{
  "model": "image classifier",
  "image_size": 24,
  "num_classes": 4,
  "norm": "batchnorm",
  "stem": "single",
  "widths": [128, 256, 512],
  "beta2": 0.999,
  "batch_size": 256
}
Rows from block 3, named by matrix and row number. Each number is 500 + 40 x the weight over its row's rms, rounded and kept within 0 to 999. All counts start at 0. Numbers have three digits each. After the name is the row's rms in percent of the matrix's.
# convs1: 3x3 conv, stride 2 (model.blocks.3.convs.1.weight, 64x64x3x3), inputs 44-54, a 3x3 kernel for each
convs1.1 099:469413545468496568477489509403492539479518463561572411503427479489495569474509513438573502468532486451498479453494514465542495475587489413493554470462594498460530429560515405515486475504472433501422492467461512456497518504524473509478449544440484466494466523552533537498484486535438517563457498503
convs1.2 112:545567465570561479528540475493494492449461535456436506449457486514498514487490494504515539488503510499510492489511508483446502513472453482493493470438485486466481402425487464484498514491441525527474513522501497509551551503449547552468514501531414458459469482493455462423456477477443415457432468452
convs1.3 114:521479470462505468504410454372441456515397486539568468504521542502522468474514473560516520533528550463487504452461489458501553428463525435466485476450468521521455505485558572485558569543552454500525477454509561440454473481475465478473475470449453495514504503514504533483512466522477479488458477540
convs1.4 101:475567560523468461496473511483373508446431545499468580498492507526510501513498476553525473536507494500458487502457503488487474520495469449501581480479564470429497523440458528466497487475509486422427515479549471454568483471593508429393485543522457439483505467520487519503515543490554519498538558512
convs1.5 104:486498527494528500474522434518621560482444539458473577439488544465506519477455503444451506464462524510469492532540491476490470474417520503521512510590534443508489477537546452432544448486540556515511507531532468484504505553500499502452563568505465526595458459551486452514524539550502540482467465483
convs1.6 106:457462459445471604464490533456419414516424464527493470560523368520499437524520473479560524483519436442521455545534555515480461501498530512480425501443438487516529466501461486518427446519472491500497527506477504511445454497549459503638447417507517503416497518458477487460530514467511489468499511497
convs1.7 096:447450471427504496496507459531450468562431440518455497526475390504477449531480485433533541488523468455492449507539545515492464538498502513510463493484393473514501468496458447467452473507489504545583488484473483488447534555537502494545482455542533464426472472477448493501474479453501527494515475446
convs1.8 107:481485486583535454500459447529570545525525526495489470509452466470445476499533518567553542519516498482485526480560556505512516462457487473526487507482461544539542536532517482484456512586507527522482486462408502528506508525516505574528463450447531485510483451474480483495462430436489503483492497478
convs1.9 099:466556497493624556457480459409565547489477493483473505464455505469479494453524516562528508520488489510499506460569515499514463503489476514507558512528472444530527482503515502434471500537551479427525471415473504523526514610525442537533462424430457485557483482506476505519474511508463567501486516479
convs1.10 101:529502574506495531532447534376471558471488578550539481484429522503440552465473539472504500467538541467510526452442538471508544455566473462557536514528595521499591447577541430506556488472491494578452491482475532477501567496497508498491496498451436451512454488580496512521491490512434488575461503537
convs1.11 091:454548606415547555481533536495499516505442530524481522482469470467481463451469457495482525505482488526470506529443459546457470482422468505527530472442550426434479512491483490427520435460523445547474465490486451510501495486558502556465529582529479486485510457471492485496528471476515479543475441519
convs1.12 101:563540526488445508466475484530434486577544439466504462512525440497508491489453449504461452510515510523568515484499500510470475518518498492486504527545484444494501509412448572568470500591542473435464547603552472560574511568616380433505446443510536501430514481417477497454486474496462484492493448491
convs1.13 098:484458516480488453492405485438484499519474509516499469503482407499436465533564531494497489531507509458450476489518478537583544528519521454470469415496421482466504507482475481427503515468484511502586518506545465421496529515534482498474449432401495505468471473502487514497474475511491525514583597557
convs1.14 099:503521479560565484580590522642609507542542518540519510526494414521524454517557540479524539523467461583475446520594503482518482574537471475504493519485498502517499488497505488472531540471505532514521493553588497512554492507512472500439487441446493530420525531423572567506466505446493571502475548527
convs1.15 088:424413503478420458520497510548507454549551487528590469545601575471530543438458469469545478509553499523536487482476507471461502494488504491461518486504503527507515562565470547661461460534488510471417556592466503539421461324483480482525496498543548563531501548510512477457429518494437486500468454488
convs1.16 104:400409425493463488502554489587543477495524566469451506528530591466460503488442468477539521501528530481428478515537514512495511449438501539520513494461547442463543554556547493533537479409451581566451556503490504490473474429409540550534476538500541542567449506508452390407514501528502452514472442452
convs1.17 128:484443488480411518434472477512516488564514436470546492505549549517564507512482436468440503471456489470483521532514480516480449491516549490516544516571533476451433518529502521541472458469521518453475523574537416464476487498480479454508487513472530545543525515490525500446499507536538502450491442493
convs1.18 082:501461410507500404562535503550582484650570484522557506510510480501523497487564499537518448569487460534484513502563494513536499485511536543496458573525472559563470495561442535483502477494476551495526511418506527436484490460555415469489481518481517529467555504469528502480498512497486594486460503497
convs1.19 090:501491467427544482508550535509536588503483552523509546484458516494478503496515513469512494495500466535558492501530546513505495459490528466510484487459503494471481463547540482521590526502496558675661502592652480526570565480431478537404457521504445468531539501543565548539500509520504528546507506580
convs1.20 086:486522522359555424466515527455504546495406551513375587499466488507492462536526496517504501522451489456503480519531497541536488517471492478477529428459532468535558467507524456457572437481513441594644463503577452537559497550512449499451456491510503492527522487519488496551479483482519548473553561530
convs1.21 101:495512460531547444548500472585564537550532511466511506470517500471517487484521501504505508487500526501502531517556524506544545443494550505491496525532476508561478515528485496461496491514510551517526484472496523496517524491476479495410468500478530503514480472485466487514498490496526544505494509506
convs1.22 093:510434459572507456603533444594522470566542499477453546554522402499517466526516485478491585469509560486478525493532559466534552464460533521429474525500492529485475540462544491472538569487553488437519497471553522447504480524490524488426525564478531468419498477496496474498473469517526528516485493500
convs1.23 081:625542502627530504513436470579543568529518497510473474486499450522519490505512499494432467489462532483491579524538494524513502458473482528438464505445448523456448511466491522449542546539532514524526454534535573582544548480526568523472483504449519478486550515472528470478519482443544508504518493441
convs1.24 114:527463532441513560451545488481485527556503495516546545498489505489535476521487516531490456542481478528505454503525453542484424518489454535514570521557512488480448480478430528489462498504522493495584450497542472524540500494504512401487523461534508496464534494464496501534500570507551555474511457448
convs1.25 085:589531514498517501492456443513523447569581445504542502479564496486545566463511534484474441509474434508454472492537493520490493506473485551502493553568490531554494481479421531501428446496495590498522545470454566516458518462572436427528541548499479508477541519506491488519493592511458608549458479443
convs1.26 093:508508519529491537480463504472448479511471502567551517494489463546550431545560460546505468546476480489480459480531462532551526554500497464487567458444514536482479541458506575465480584493468514370569504413541482481534512504566456455543440450471473514497527565468583545485523581548571581498562527518
convs1.27 098:491584565479506494532506536487428476524484466520544493528464441495487516494514496510566495534552523513531508470503443491531428555556492449497516476519509472467509498440451503467471477488467481466509521491553509462495537547523435439554450410518500493505467502515430498508508518568464517519549594502
convs1.28 093:590604562608552554545499499448490506416412391445473484492438441559531495515492489508458481479483493503545519508458466480423469468455456498507495500442473505517476436439486496501460500546485463530536458479440464521442547546527463514493469483530467480475532503463483490512510463466502478468503496462
convs1.29 107:494578556511526537530488505501451539461450482447497504481499526448457502454463502477428502490504506533467504502425525499451469476431503557566532533547577446436459489434494432471468423488514447453472461488471404464468450531529530494435567605497494510514481440509510499538514539520497503543461444495
convs1.30 088:414347531443463479476565539441597449453585497428521470447460513452510526443481469515575537490509523458477514483554510449502514446480491460468563437449492472559524505622508471566551445523493469520489469491515488515477477514435500547502459517472507532514488519521472479518470474501445520465408487478
convs1.31 110:506531476445553511468533530430592505464542476486511463421468549497469545495464558592482439579512456548530448507502493526502498505494495538561443491589465477604446504535463502515461502490408566565495509450486534497480572541476480514482499450499416522519489520493450534459509508508491518517500516514
convs1.32 095:552417481496448434401399476501457462541486518502500481516567588499567567440478470437447429458462441497482512508531463476488504500484492541504480530567543537536461484483443510504477478486493536480430537556522513501523466364498442439467524562521519534517524510520465447467535569508500546471447468473
convs1.33 107:501507463446511495428524521492412449548506490532502516469445442458468430510464467440454502463466489487511507495475456519467458525548488471502471410490500444475463437434442447447459463486509508517494506515517554523536506447455507495477538511515449441430431461438500503477460483459483489471443490458
convs1.34 083:486565599481562565484481474489419485431384467488474570506460478510503472484477500473448501486462509493478503497436428498463446480421469538515527543503519429460484429453483433445497410487563454488479463417382422498449514539536516528510559549536493479522504464516475469527526502498475503492434449487
convs1.35 113:479444505504446464538523481617478419546500424505494442485557522447521491473456488490445473534503512533458523520465448488449453535560543565492458557534467527509438579499459531530451484378486592513445548524502473460483462488503509508478534559472516515453486497449484420434472466439511476459538516514
convs1.36 101:509474453458530497469494524487479542495445572416467527469433515490481463511480496482500487507492545486549507490523495519467469468509505442482519510539495520517435478534508454497535453499498448570579403525509471526500515529414519460495501450521496465483460459520445534502465491485517533488474483526
convs1.37 079:535502518501524496424412460470470486477505459539524477494530504455522609443505539447432465452515436463459465472510564490511551495501467530522497500570560469489493478449466470488450457478481561519467531532483557474462535447582544441458555558484480515498478545577461487565462564548451557573472426473
convs1.38 107:477454501521465500579493508528539550507578504488599447482529529473465531493502539507532454507548469474521456475484538492510558417489500467499503505515523501528570532560503474571428481514476503529493490501430523556473477489523491478521512493437484524511478500482551509441451472465466476564469428532
convs1.39 104:486455462476465477611544478616580462601555499526502477561566479529541461488502473507506437547529512542504538542546453476471469446498523536463473525494527507499539590547438600544455460446511545558515584516473491467429466489504534525506551486450576576478580561498462433445535501458484439470510536522
convs1.40 105:406437515428474540467518545481542466488606504509542526462383414431436415493469487540565499532508469504508473463517505479500495541515502520491436488474458508506509495529409463524476485498531499530469507521523550607605454507541457515566476455520464450392448481445486497481472465433464471439457453513
convs1.41 094:534538511513569578505506495564504582542492495503515496516536489491477525474486563501498485505546483464511462473485531537499531491486454529528504526513548452492621539485517475481459420537517545563495584470462534583519513470574523437565514432433492503526480498511465526523525493499474529651508450541
convs1.42 096:478453495531514494465445453550466496566449423509500491496456367489463463541517475490523481506517428509524499516531548517493454535527544497492453503478447507544548510447446524517398518548475551484486549505458524538517491554599479549632452422525522463442494437443489486489464437466505510472541519472
convs1.43 102:532513427566558441604573481569505486551494486481445497527528474522552486516555492536477503562448483559483529520554499521482482482456461548486514537448529589495491533493515524446539502431524506469543454447609454464549501485447510474424472523469524542434555527474545492473515544477511589494500534457
convs1.44 122:439473532403527481358535472435557504482446489536474515440476546486504532432519505448532473421496500397442502513573480513516468500477500399462540425463530465478512425525517435443511469451499549533531463420532574468466524482426534536442463483435482517554475502545464474558488494549463496488482531506
convs1.45 093:557528491498568507419427447499413472548484482582548571510555516528582521509547502509513486518438439473452449481547488531519511551493464501446521484479494495497524474469484569461435508532486438447503498473496499542497475390548429433493466422527508527482565541460542536541515602523527626542514476474
convs1.46 095:398453484399532480434502558503499455519477510528556489479433420463462451487470449480454478506421438513478495503434447539452438519550516492437444474441496488486453460462474452410500465457460478526504472465533484490461478470457449537505521547526455482456491467467528525484469440466502473460506516519
convs1.47 106:447440511481450451474563575500494408475528556353446432434506558460469509533478504563507453543527508546505505493480447489500506460455532532536484527519502505549462518555502480550504504418392554564504452466517473407393536464369552587492454497522481536519463514492512459461502475491519421467564589525
convs1.48 102:496499561481497463450437485538515502556499473534452485488479531489488538511542520481558530463499505399450498510577497538517470480468482416488489416470459477482506456518497498445504526449454556505552503433529548454448545484471556484452508468484488536522481463497475464517411465548478506499512495479
convs1.49 096:491428493460457501462468515586562560587497531563463503548528491575523446512510450489493405518510427486511444514524488522527474541542537514487475531503550494526578539494420558510429483449471547611590592524529463522517461477541469401513501411461550545498583493467514470462548509511535530506512543545
convs1.50 094:538524439498580521408497563389475511446479459576514423423394441485498488463546516562521476555477520550571580464527520503521521553545514467472495478470450476514504472503477505448497582589519430394438490485495546511527541610545469528540398346484423448479469504457543572497437470466480538500475565531
convs1.51 088:487498520537451473507412461554591576596535505538552477517483465528462500511523527517472465504513479501484510523518549529517524467481520483520467538526506529538538535488490515500463476512489615584522526499420535521479508523629439513506522486440537488509548465482470496480515470474492486522518506515
convs1.52 102:556463490523454489455430490416419437512486472551603512527530520552545493500490505506503459501506495503482503479455441467503475501484493483465522527517511568496510511501456582531476569509506558434476577456481536477465484440501463475540528529473473517474540559486530497525578572534553540478515505531
convs1.53 091:560534548518439482454414434529437459547498438476485504501497461512503511504494443509452424512519526512554510465491505504496499525502542528508530504561530433428424492393433558526492499563533468390429529568566458482568482539638433423447483425471499468464515454474463513495514532530501477458520500500
convs1.54 116:515490551426436476518565514480469482589573536479454470533536498482483508484499529489516524484545551461404475482495483510548548471530500499503521501499494505475467523511514512529541469344428544561543588546529479384447494458436524500421514516460530529493501533531452419490495501526430412480531594549
convs1.55 088:535443497508432484601497517519482456506503454513543527554559474534527487514487497470529551496545578506552540510509468491492495447517539475541537485517523446479503459540521527528593499507497535582541521560566522521464496409423466432465518476451491530446534519493487474481482495465460464463465476511
convs1.56 097:527484534463478500522463525506490450492465529468559503457450438493443455488435523481433492458483528501491503566425441495456492440573534506480469507487477486483474529519458471455481462469540539591511523518475514511468497485517491502496517476481450454425478465528502544569510473424510456464444519558
convs1.57 089:584669587569572515478353404506503560415441443443485474471486465497523520512535508512487501463485485482531545466464441487497450499460465501519548467550500458504509467486513458529485497599553468472558445512462518545525522514592439423418454498470483503516494471504487503509469526510557562558538469472
convs1.58 114:488488494431468506470535498507488456547516524461479537444542581434536578470462490481463449475492490435452515474517498527477495480505472511506483456498537482458498480498482494514526417391467626575500568523545469424490527420388506490460502510456454544536453570573471431487435532547465484512538500496
convs1.59 084:456550562517481465546502442556502546522567532454481600447423449486477486483479471491502439487495483498487476505497524488509513465448489521492527497470564470448494511404431513504433463488527528463485548504489536575662511522613523456467512526452462425477527462489458429515483475495504445474470456494
convs1.60 118:430455386481422497520491542504360445616499494522493468578550456505529458495522481506530540522468472477492441472544594518507562485456489434448474503440474489539541553424514585520443486555432532425535620542492516543414404496466481502596506430564562523486511533484507543460515524500478464494476473515
convs1.61 109:506417497508465512476432510508479499478478445465503505558513505548537491527448484454483556452516576478513562449454501462521503473495526496459494512505467514490477464467531442459524503452543440464544463480550541516512518562459536491492530612434478449484483507490427432491478448533506497500468454504
convs1.62 096:493414568405447475478585526510518445531566511476511468462494490445506527454510516503539519530531522509470488468532485520547501487527484533483529520486533522507462538552475512526516442370435545553472543526532471391467496490469498513465437458457517531469489547536461472488435507559423467480524576534
convs1.63 105:554494635513502631500494564526565433489488442555532505531546524521537499464485443520513497520497466546553510503512484478459443455451514532550523531558521513497491549553442514547423496504500505452444501531474493525430529499579499484535527552525519589534550528457529501487482512471450476463423465468